Weights of a small image classifier: batches of 256, trained on abstract colour fields from 500 small random pattern networks.
Rows from block 3 of a small image classifier, named by matrix and row number. Rows with one number belong to one neuron. Each number is 500 + 50 x the weight over its row's rms, rounded and kept within 0 to 999. All counts start at 0. Numbers have three digits each.
After each neuron's rows are labels from the 100 images, of 14848, where the neuron reaches its highest value: "responds to" is what is common among them; "colour at peak" is the nearest of a few named colours to the mean colour under the peak. Only what is clearly more common there than usual is listed. The data: abstract colour fields from 500 small random pattern networks. In brackets: how many of the 100.
# fc1: MLP up (model.blocks.3.mlp.fc1.weight, 1024x256), inputs 0-85
# fc2: MLP down (model.blocks.3.mlp.fc2.weight, 256x1024, transposed), outputs 0-85

fc1.661:474481604543468391511585538487463526471510568513484510488497516472577451506474501571496507526615499522505506451561499555376504450474544502584501522542400521488460531558559486454430497543454507500444385434452451501477469448497511534541479546487542444621473485
fc2.661:496489362467494623432524404566509465462481458550529454545432501473564489483537582515505567450566573535542585518572455476603525510575550401479498497477508489541505503540339562551536524495530535480550469506513529507508538464522542525429468440477525489446509517
responds to: dark (47)
colour at peak: brown (35)

fc1.208:485445516423481471587497476550507574628548540484520478561458493458609519449527464591427483558524496493608496441562473500513474456455503373482435455441518541490499429467461528481461579533448505526559510437398448507495502524551472455539466564469570535521486564
fc2.208:522516557512532459465575498543609436433403474487509521384549454511436475497372503463542491422549488476551469454422497445530552529480477514557526497505517545483453488480500445429535460419543508491458480533534496532439547447521567577528556498448432531455545432
responds to: mostly blue (34)
colour at peak: yellow (41)

fc1.754:511481545497505476487489524479498526488482537579490487553491545481459509466396540508475515482513548466558463511534551573550530483532433415515512462498577504439537432469470478428482541504527570519401577432451570497493503550529562531531591382403479553483524475
fc2.754:566549474449550496447537458452416448485596435456550476440538354496515503501524489532477544545495522485463505508534433453530446468516532517484488546504423420517481485529460438572517422458498502485516472462536476527445464526483422492510496516561564491524502523
responds to: smooth (46); mostly blue (32)
colour at peak: pink (26)

fc1.759:526539521509456481475523357544541423461469477489548480482522549554501529461510571555588523458434486454492518437485518540561460548538542521473486519534474498537487512530505458476440440536439554433538533481564570456516548427495539433439502560505549532564491583
fc2.759:473469471484542494424439554495515541557528520548481536501381432471557542517510349394504464498594489645452558549504517532436546470467500473521441491412475609480501478515479528443504467471463474537508522596505543513513402544477515540518443494480424419443473497
responds to: mostly red (37)
colour at peak: grey (64)

fc1.643:505573514488468519474551537507461464463551581573430557521520476448504455571438476526490535489512436445473518515471560466479510560527537469530497478414561503493426554528496557581541509440450461436520447442474476492618528517519553509512531402450507532398510562
fc2.643:477469506614552448594467466516522412535414418456510530539375456578441565440485465575485508442485563546468477437536491475546539495549483518488459516645504529462456501503522525399402465559520498472497443528502487546450443506539604512480484614547560512505454489
responds to: mostly red (53)
colour at peak: blue (35)

fc1.229:429526491415564577393487506480458488505523445464519492510539465523487488507467520480523608566497545472546579500553518526556483527474503653442564522522472567465591514608481485513521561466554449480500447491577465608532428480501459533493482512311526512537505517
fc2.229:503521439569373450596496527486511517441427467471491471484493470533539431497466548544551510446512495495485534504442444469538488401524483437564495449492509442510465539453471474431477468566445564584456553486458601461477445438452508536452526501494503478497483510
responds to: mostly green (32)
colour at peak: blue (82)

fc1.275:562547498430432575584475489520484478603549575485506570531471450503558520470526464639502477434585466420534477380510480528585499455525512475483455447386531496448533517438457468426502580613484504530475468474506509450508367480461501529510527439455476534498431490
fc2.275:481366505417547524353510512479460574492498480556442567355495548497552465533425562478499499460418561537639577539489503469455504536621489588559452512533520493545466473593471510619445510517521505504510519499456509463523493436484437563538545451520452550465544486
responds to: mostly red (37)
colour at peak: cyan (85)

fc1.598:440482499512512541571524524463475487514525538528509496455528507481567468498643485513488502502530500436561641440441532446482486483582490471483459471512456465514566519454569466468486475394429477584476412480670486509545493522608492472465538538570500485633472508
fc2.598:457555512480454505472535499451463507549585551414558484459485521573539498506409505429442482519491570523507469549581477511535438521454489458453579496513632508504487491547433529646524525447525533464551552531355551433572503531487522537519470541516467488421530546
responds to: mostly green (89); smooth (34)
colour at peak: green (40)

fc1.297:593663623535585456464523493412531508495501507462600543559497480537527470502515447504540518373550492480440524539541554516466609495530414486447491463478382492472419454536456498481433445503532484498482550574417509462475598485563533517464524532512447496459500444
fc2.297:588577522449519496544457490524516580560531505566513499457486546470516495457430438423440615489546562497476506535549502486516448586495467542534520516544486526485541491520453421451470573517556447488492527442465470479520521461461549489560485581558452563434582501
responds to: mostly green (62); smooth (38)
colour at peak: green (39)

fc1.106:514497548489485598517474528500532522480449503451551517413492484539487525583541539612491579560438494495519541491625477509544447526464537439504461494522511589508506516484502491514561517497515454485513508492454442425525474546481521517491490485415559468456446510
fc2.106:420446507478494532511552464492496533639487555457517510611492553506517503539493556427495489413545521480564501510458453426584579479628476560574509514523517500503492483490534484501449524372407545484463501427532515503407526494461504537572560516526417539477579464
responds to: mostly blue (31)
colour at peak: green (38); yellow (26)

fc1.699:480498433548515410496495496521520490524518559523499519601620498506476477590442447522478519501441531460564456469382459562530439487490439450520540525415395530578494367605482478496483501550507504501556479488385460580501503499455422470505498531456431508508457477
fc2.699:491553624387505575507533421508441489445509508441496450419427537434532491476504507474538464501545494554460509581529529398505556522482522595525420481523484478447526628440452514494535455530418524477488518517604494429451515595557583528503433441532597545451597529
responds to: dark (34); mostly blue (31)
colour at peak: blue (30)

fc1.670:334500470460433589467458528476456443534376511549532520511456497470469537571431455479485486586505460458497556372613402472503477481504496544561487484468605550468413482455595521502519519527547509544513474542545485457555531546517497458506550492566500444577589466
fc2.670:520580431503537413488492443529552548524637459438539429501541460505529526479503538496513447402484496537443438539467601466540542553545512516420441475432585530518501545392558576496399454490459460508495540471393502499495441457523490523540446463477487546500494557
responds to: fine detail (37)
colour at peak: grey (70)

fc1.333:374489492546494464449464494610399492515394492585509544592482496515550527436522546486496594417519492511508486559514509494500474526555485567544553473485420500433449489477481548525551527475426489505478592543466463569426535478537494562466569597502461600477512432
fc2.333:439530399564546635516486500482547505485551492597517443462500493505427484511569555490468550574507506492525549583492535562503517415506558495525469513463588476610523515564530503461495432534510552546492477583582523390554501511554498505449514458525534489534484519
responds to: fine detail (46)
colour at peak: grey (69)

fc1.379:467558495568546586440572465506505449519506573505438549476581566510590454496478482437475486575516486502577514552455424529535532536409489441456517532410406545432447451522460552500498489509469401508492504481537544478526498427536515563554544477457578432437463484
fc2.379:479483512450508483589415495477583441543528472467543424543311524495409508516496472627558485547475496544537485386525544504548489504482502472502497494599522434563501505452525383480432487441540535501525462495514477495527504550484475498471523497495444518526529504
responds to: mostly red (33)
colour at peak: pink (29)

fc1.222:575476469493487491473434538595502425516484558489600449503432564501467489554529424598520515361492439453532471539489527509543519484523482607577441547469452444501480474480477445499485340530543463571512493540607509456503539492468507423473421628548467544462473423
fc2.222:472475500527501560591496439477506501520514499586421516525460407469522471512523624441487530564455550503474444501468484517441563519561496382488494533496557514558515543522507512580466617430471556495497535434512507491522519533463481455557539431535537450506479601
responds to: fine detail (40)
colour at peak: grey (63)

fc1.548:477437512532478529520577536398489528506465624588544436493549475606475485563550464484494525475487391506596488545473419519553497454443470551511511539493462479490515513617480483569581463494448451522497506488493568435481495523542535532510523493480486454494599602
fc2.548:411536452428530530431489440540567435475595447388435502479414461452570505483506457558540449551459534509459474451508558444541552568536535437539507509457596493566481485503514555501404546520525506461538522580464465564543484480475433563591438462611530512523456479
responds to: mostly red (33)
colour at peak: purple (90)

fc1.472:550504452478539566577513469510571557471482534562481545560508511503508499582465536377527486480448519495473505472556455468496504560513491639520430561453523571504484596631475489482521571537555445364493473511557496442497560527502521526509454492576477443494555525
fc2.472:439508509545443457425479521472461516565616468466502482409479462562436480450511442621490493574560487491547463520440501545496445493471469343461601493530577421515537414364501546534440479444449506591530519488486517568496463428468450443527506505472454591465418537
responds to: fine detail (78)
colour at peak: grey (70)

fc1.52:370571589478480318443490421531433589558445518561550514507464504518489621548545523421534568474481453491422454534527505529475449488469513501532469479486462580612486521472377420477497394477506477542574533572447506514525562528498544469515541538464463597458564452
fc2.52:602464398487580685625527576470518507389594474472522547514510479447509428442522515627464484504469505499501505508490522458541522488573455516470545489482497394446482574463613543467542593508428580476471540481448477466453468497480485577480404437542569511412457548
responds to: fine detail (50)
colour at peak: grey (68)

fc1.348:565493435518515584540542554492413493481558657494378519512483557582474504521435539564515596563531472501453485491400481460542473488464619469405566553467462447513518500421513503453453503398557426510483450418495468561423480623450502499402511540405494396519562528
fc2.348:510511606523514542447433526506610538474485379416539470494556432451530463446585478429501505419408477524495493489552556541576527554545454537560501476549513562421439443576547524488537480568470508486551522519556419449570534447555461469569487499569438522502529434
responds to: dark (44)
colour at peak: brown (30)

fc1.285:503507528478516527490545513522451538494477521562448478601501473494559541431468602554528426489443543515482413458548485655601566518483385483454514477483502619548525543421463510443496433545466457442480507498448531547559503558481461445491616557427521616445482517
fc2.285:486548468569545380457441529512532384515513542329501481417435491528486429603494451431518537504455543424511540559473485417386479540500567570477505499419569406472462491490548461561485584493581503496479490526561502523466480462544502510540416502518516481575660496
responds to: mostly green (33)
colour at peak: yellow (37)

fc1.145:459524482536571511464547496565445508466497462458461491370512501633561553493499495541482565502468464549581508488456448586490425412411483433368554553476469546522523535456422517439537496454509505506461491479563590549547617510531488358564508520559551537577444487
fc2.145:439570471540473533542501518578522436495522511532529489605452464507445461454555531483532508535496517453456473597537484499486522558527536515594410573440486496477453504497513552493447498443527490493558560518450488460503441529523512655540395484505503532410493520
responds to: fine detail (51)
colour at peak: grey (84)

fc1.426:528638401440515518509504496434551490494514552504498485482569545516489500549463467400449596527524458518589468507482481547505470547571530515433575604523576466562506358451484513452516486555436406562448422433441615469481531553481445517576546454492526500453518497
fc2.426:498475574470474511504469536454502533508476427441507450500412565437431482447500420574455500461458530445499558445513534407620403537525504537529502555488523547439425529526415439523461526463539479468543529439580418461482486525429563513401450535533562475453431499
responds to: mostly red (45); smooth (33)
colour at peak: purple (42)

fc1.35:469530526520516501476404516604485491416471460449433482474599588570553445449520475480478544492504446430497452480450533486430469449506459404476543456537445564476527535458440490563495495500516517441573421482341513463529513502563469426403433475414517501475549533
fc2.35:522520459452387576574584422427421485454440508502519519556332404495431548491516511475475522561478565513519493457467464535460501512487515544489475508391497480555479427470540544563506435459491522475433494530582536516524481568445498580537497591612509444520536534
responds to: fine detail (77)
colour at peak: grey (78)

fc1.261:538514487468485591452486577480473583497475477575435509531420558577544408476519554538433545508502576502535559488505491528496464480573464492453477559474496534503482477486469502573547511449539505437480506541530537487559509525414534540520537423521461446527464545
fc2.261:414503507540521393600492491461507527504446383417470542573532531535520517481550441431467520545521380488536563538591505460557521562486515602503536511535482477460517575482512605452437511465501438513572474529509497515441518495545566471476492572446581510514475385
responds to: dark (36)
colour at peak: green (37)

fc1.463:490554528463570575511600523462536544520514520443489464457523476483462458517550471488529588484558389512490442455493460445505548443544480474456392467455593488506570520528544602531455536488571465403401457540466521508519525456527519555521524507575451404459425479
fc2.463:520612590492480590553467472456398451444492562471596546503524496539453477475534449539471533408518560496551583582530530494528461506528459549447506481606422505524467510393437450549509431480546531529570401508501543494536484553529416556441497519633483444539536429
responds to: mostly blue (44)
colour at peak: purple (31)

fc1.567:440525454548418525475482507498491533447473458476540531522523511513442441448531419504500516478462597500446595468505501499489386534430423516429542437496500572505541453476518622516520535495520453550509438531576479522589513473545496510424461506446470542418475469
fc2.567:518428520491574516586540477488525454504442510459401430568411467503522462517407520452516453502537512514488499501403463466458577477590554567624416504588496472450547482473513471461482504435510450556490541452408453568434532527434511552500493595564532548509506551
responds to: mostly green (49)
colour at peak: green (35)

fc1.259:415510551469527506529401512479456499548515540557458575478506530531512539554439564559500532528456433516571507537441499491441536471417501530558419507392481487533405406482433606582609505452491521552526501534404485443474605587483508528552514541439466489506529435
fc2.259:580522432502443571463479432524577512472516391453563469468395451415543464480583453379467521519551432487396457621539503469446520545559497468466521544555554436447532579483548537480427531573455514461499531560588491507525463422492419566469492431535590506446473476
responds to: dark (26)
colour at peak: green (36); black (35)

fc1.626:450517463506489584451425439511515538484564526574456482529481504484393439525434469404545576450487478561512443476458578550493488507485441599490503528484476482436554524499492589413701495561405445513474453545407465590580532528471470558467462550524469585511528494
fc2.626:497520537491482421558611573431471473535452522454560472437465483489565530493512561588500432513517444456500518543476430445422508556541581395456491528448527505516464491447493435541385526502624566518523524496602490455432483413534540445489545557396552457477447518
responds to: mostly blue (52); smooth (38); dark (27)
colour at peak: blue (41)

fc1.439:531546546504523537526488486482546475552540535506545470598516553403485507478409420487520455485509548496540526514555455570444443548546508586497459539476514432481484454505589544475558463523554440392407456524435421478461520515545559521509482502498448449412463523
fc2.439:481412509466498435482537584473463566534415419467521494418527504472505490564554503577503578441459474494484492504464625473510496474440476378507607527527466540472490521484491494491498492507399609575534511563455527473571492497510525549526465481472530567558474510
responds to: mostly blue (52); smooth (31)
colour at peak: blue (41)

fc1.71:465475540520506560500472494496463516540542475449512479546502560426509530511558514557451459429466567374571488526433475457439388584521469522437493449516513451512487540506517601556470504481557582512515513496534509510467514607463439515514525560589408620426519510
fc2.71:482422469418449570524450514509571556462547509603473503544480405503508523412510514590443491443500558477492429530453463483471521485472467423464448591536463532472522452548532512639482565463529464412508447455488585440443467512488488476469545502446514511528526452
responds to: mostly green (47)
colour at peak: green (33)

fc1.127:484508520447496437440517513577428491646486465498593537514480456487517489346485558455530507435396514553471562513520578504462488596527523495508552534419439485467390572424522491452298554478482509471513456426506510446508465573469465467453441479467454467611413577
fc2.127:483532458488480538550473482434512555356527436404467489477506551444536540461516456424485542473560485462455515405505358488525447475451436537569521488498592501511588471560579545537625518486569499493535482538527487459496459484487524545509492516580580481531443536
responds to: mostly blue (32)
colour at peak: pink (61)

fc1.317:435516543472535508419480522488428468511534421551509487473528562481506431421455572429508499482514523542458483526503420499498530544376512430502601530367543565550480550488493392444503568464469466516472455462618511411463547471437492539549516375509506514473510587
fc2.317:523504469469472449582561429536511525499462571511533526596449453552445537518492431550572574511436448433538468452529541516484476499544480485521438485611496456462429510442492514499455479421505575456470522503494439534515442505538514443459479578522488446564486484
responds to: mostly red (40)
colour at peak: pink (46); purple (32)

fc1.14:516470522434479558465446488554509461544471508507556440602447535511535490475444558459482531560554591440490468532604504473545498581510508531553519559544513506435375478428569528570612502446587486502526502563501468528529542529523538428470447521519465494518401511
fc2.14:440453431529515510449556518476498525409551478521516547349616491538493503481514470478465556462535458537479558463492496507524477488537461577462504502506487444648487519529440500570475497504393480483453514517472519471442479413503482488458492538460452467512585501
responds to: fine detail (54)
colour at peak: grey (79)

fc1.565:413541440440456540484489591512545545493508504535496478405424534383543477505544525522443564456507538594529528459559424487536471497522443643432597518464473558545391486491515564423519496518519413518451414577519559508542470499598597494513457510394492499453501555
fc2.565:555476547570491475588527569495510545561478426473557517548619542514495500504420478386562495595549536414466503515466617458473543486483549386599481431507513473408451435486514420504472424509503553552475502457475576492388486458455389506491489425513513575482508448
responds to: mostly blue (57)
colour at peak: blue (40)

fc1.531:497628524449502511476570463530511585482549487475490507399457502440559603439478529611534466509542547500490545492465488484530445577597537566446484488527460278509518483572510508419378473500550502501491520606572526473510465413486518509449534472555502444492465528
fc2.531:465463516484525461628538565492397482575447606439442525560519548504495512478512538475427473492479480569490481416471469502535548500438425444472555539517492641515536511440533512499527414544429515500555403450432544481484502521481499543483425502374483533456502507
responds to: mostly red (46)
colour at peak: cyan (94)

fc1.499:509523534521468459433481521532544520502430338418540498553518507476548501525569543613385506495513493492505441503461458457564509489583496464515489689537550459497458432651460394474565526534519514419467503524528518571604540560486393549568583553469480510461503507
fc2.499:538474541529499556588487533503453440471516524504444563541523532478533476425477371515506513565477513565543591501476539499388465457449519488477629438524446472516534449590493383514449489450572369497530561404402547524423481396519491527506423481461594548525519472
responds to: mostly blue (43)
colour at peak: purple (32)

fc1.570:520569514468479579451408409528555427559489490491525485455507469553474450524475504536444443534576558585647526455550449532417425509394453512510530530533540468502434460478467451532475521637508451483474534456474505573442491527474532550599502516469518585482511533
fc2.570:460407569562514534505606460468466534464573420550461548532489556457519531472521527505545524472409470435500481572549542550589531572532512492589494506453511513457483504506492571499493512330453500489595531393501452444499510455483541495495497510478516411482482513
responds to: dark (50)
colour at peak: blue (30)

fc1.303:513449459473509546431496523493414396537526521514520396574628554552479553525577433441531442539506460462552527464509383463471476506442565419453469474480482564614660478515509500480598384507548435479561517463444561467494586560472413484534552441404455533527505472
fc2.303:477533445516582417488464546452575582482454467482485540562471475443556504513513523593462512467552492552472506519541567574559379556528473490501542584532430436413387510443602468506474528507415551513402546484532482501575476519475568612514458472556495520491380480
responds to: mostly blue (68); smooth (30); dark (29)
colour at peak: blue (48)

fc1.24:436512527512518500458502504450563479449524553392551483491527494512584470450542432733526422556495501517553451458511595462533543517516498505444477587486573513502565499529533423536552518518369511472485491458376505514530516514532510524507475485575395491466444465
fc2.24:478498371490493509482545547529528420510495557486531486512532552551412474447435566403402534523509543511508484521455481476535483512504430478479470472579411501479438533466485557448349461471536558495610497477569540527529510505452524462483406501520447457516381540
responds to: mostly red (37)
colour at peak: green (75)

fc1.76:483360522547493491482416479504481463538562465486432487620528535575530465560501443489423565495466527509485507507526585501401521487499510546484498532526475426504453492440586474542374443506512441477501470499419416519566485498664463509475521512554485502567471397
fc2.76:515536474492454521654563528467437529558449551557469451417430493516440496374541536569519449531544477475524500573483441541561442509458457436486508461494512598531597490563484562525569524497542426488504447535481458521509565512460570509463464470467483541496511516
responds to: mostly red (41)
colour at peak: cyan (30)

fc1.430:433453487422478551492472520427553511475468511498530535441497542493518405498442488572489469493532558477466427413539532491407516462501537519501475519551465570504491493562513422523622522464552422583512572515402477530496568490493572438574546530503569535512504486
fc2.430:490471485554452480544528464595538468545514531626495482609515469456468519520527594445449484532524440521536549533559557505497542555425516500487487512500506552561564520483518481563390456508511559456470414530591441492432487536498462468455423523434444461433508524
responds to: fine detail (42)
colour at peak: grey (61)

fc1.186:362523490499527527455496556491571423521570484528528476535491550547522501505481513481440455615496496510489449432513467552472480451360518481498436525483544554546571533610348504595375514435564473510489418581581497581517548589498574532501484492468483479570489476
fc2.186:504490432530444491552479441545539533547368429513550502334539358486513534540517503538543532392590497463474477530536539532511440475533490466570461503488502531511489449480634542476555522523513521467563475475472489448442516503481562425479479456544540566485563538
responds to: fine detail (71)
colour at peak: grey (93)

fc1.248:579501538503531531531526452467536522488546450500528471462525482460494490499539502551538528527512471537508480524502486438549478549531496722434531538524479437518510469597580553442522532476438451472460447550505458492594448483523564527483499488525570495510497503
fc2.248:455580460542538407494455547472564452542476530501427557582442582536440545488401554541536535489494512484437544531553508550598474514476483363582453454499429541492512552452473492502454464539581525650501506456429450485457461519479548505475446505427454520487487524
responds to: mostly red (38)
colour at peak: purple (49); blue (41)

fc1.762:499589546465477566513463433562444549474556456530497427515534515405517445530349480567497499437456443580523591514471476474450443518453515559555608548492602449520482622420492471507506533482526542432421460432448396495518530439392511578463474505512625446510487483
fc2.762:391458541482561543454484522453571513544507525475417500477454471531398430490449521611522505550552488508484437544473468508539492528566509448488558448436515482519537453441538464448460449419484436352537497512559594584511586533525422515447532523451444529567549425
responds to: mostly blue (75); dark (42)
colour at peak: blue (36)

fc1.78:508487512463568400446575492496561568527477525478499456542555545470490507473497539544391496433493545554465492471553517503456578479473511492571586547400412480452481295449485479488498485479552528480458430591415532538520621519498507471480519579501507508371556511
fc2.78:524638550494477472587447556521422475554497455598493474516537477525549480505544480424494526577522446468507539478617468454521548476417507430479521545488494500475515471567556480486520527553457519518487454496379493523497524441558371546521574389526550459494416519
responds to: mostly blue (31)
colour at peak: green (37)

fc1.19:426537550583507464495550499506536413507474548495544515338604603448537461495464459522573504528491501453591547441530469526546490565497467449570559538487556527567553542519392494554381440538550478411467517548574459444494518543533529538464627436393500493503506470
fc2.19:512444515436496532476449490469539550468561421509478495562418432457436514588502514408443520523526454530367510562484499479399527463503506542440471517520455447522387473500512559503525603400422502538563468477511466545517449468452543536474470565556383504487442500
responds to: mostly blue (73); dark (45); smooth (40)
colour at peak: blue (49)

fc1.49:430523587537566529484592506485535403503554463565484496407496562573577598530485472418427501572400481525516542548450541511461492497543553501484357464395573506473497565497497482459536525548489408461478504477460455543572412520474477603523488418574544515515463519
fc2.49:509512544531570565516489526562442493508413473509472492448488481504503525430502527461410554420570470464518585588530480447528488500452545608523472462489390478569413470542435431511549536516492533513449560452531568457549511507466565538522470503522483463536567454
responds to: mostly blue (55)
colour at peak: purple (34)

fc1.67:531527546508529507546414430506524495500513463539412578515505457537421539541522518493549486415523488500515506485530491482492536507429530529482472471499452489426562543434501516399506548496424544362442416543532465490470523448454532520533542438416562462552511560
fc2.67:481456480423502471532582534497545636507494498518586480470509536438608483521497556401485490567507548522488505614476511504456514479571475526475526521549490508600440464610483503514465477545463531533600529502429440481539503497547506447489463481520545508421461453
responds to: mostly green (41)
colour at peak: green (47)

fc1.525:507552527542468539452461466415536518488420485435614475461453453504594464519585523492588515523483550500595466484458473391491416578541482516455517591516512513550518459466489553452473512465482494451433553488444461490536512576495497483469471448462439557465476605
fc2.525:413438464540576451462485487525410491526650424512393514447494526489425479428451504446473495475564500553398495462494545551506489510473550519575519469518473467494499476495463535557493505514528428575481544516480540568511443487461507608428557560582516497493463459
responds to: mostly green (49); smooth (44)
colour at peak: green (31)

fc1.673:488529459478453538455485485573412455442491630470480441641474503485542485475498527476478472436486546525504493553398485496530500483617464578454585495506574619525487508562484493437554452641490442497505480479448562517497514503539439465455524528590502527532485529
fc2.673:512519571415541447525475489498598519467484495501542665578486400577464562488474450546507454445516454570435487456503558461560513505400531540597577441511508545447642483432482493543452547516444545470490513529554509513531551586531532427429364518451555473466402518
responds to: dark (38); mostly green (32); smooth (31)
colour at peak: brown (30)

fc1.418:518461527554517522568570494406520581503571447482483454554461513473537525497433523506610563360585534500466420557531522492487493557636526464524491567537460504445496528458498558432495533522484446525519555522589432488525397528482457481456517506496606510513424474
fc2.418:478577417432404565452522583548481449478430459482468500524513596525464536438548474439490507567474484506545522479433433466500523404463534530498508442427529503598445509518503480534499427542478513519498442470455534526487547456431485459547512521408508440509552523
responds to: fine detail (53)
colour at peak: grey (71)

fc1.134:458497564508527496476597442458457498514554556453482462556579445428507518459489499437543478562570552537546495452421463591526426531551455541509476537583501459480479600549403560550558477591423527548570475476504465549494451406538439489449493434592479424455506486
fc2.134:503539500539497512528419531478589458482457452558470515370409470456511572646442485526496522487411421466477537568446498519391598483446535521458603501384464433512561434506492446410488506468521534502462629576595466489524476545478588524506479487476509550565482457
responds to: mostly blue (47)
colour at peak: purple (82)

fc1.668:563522556448525552532527534511525469466472535420583477489479572481577490420481517502537540543575530451495581494551470548505495451435449496513557482408594491527488466455507476552502542550509469507470538378493414483473531476520497527485529588351496485485521502
fc2.668:500508503532502484470482495488514496464400445540498527470552470492529570433450484464545529576535609613493462489598556547637493499345515502458481505488558423524542477455426502491457505472538508512585455556584482568550442498451493511555465435502473513537533467
responds to: mostly red (39)
colour at peak: yellow (30)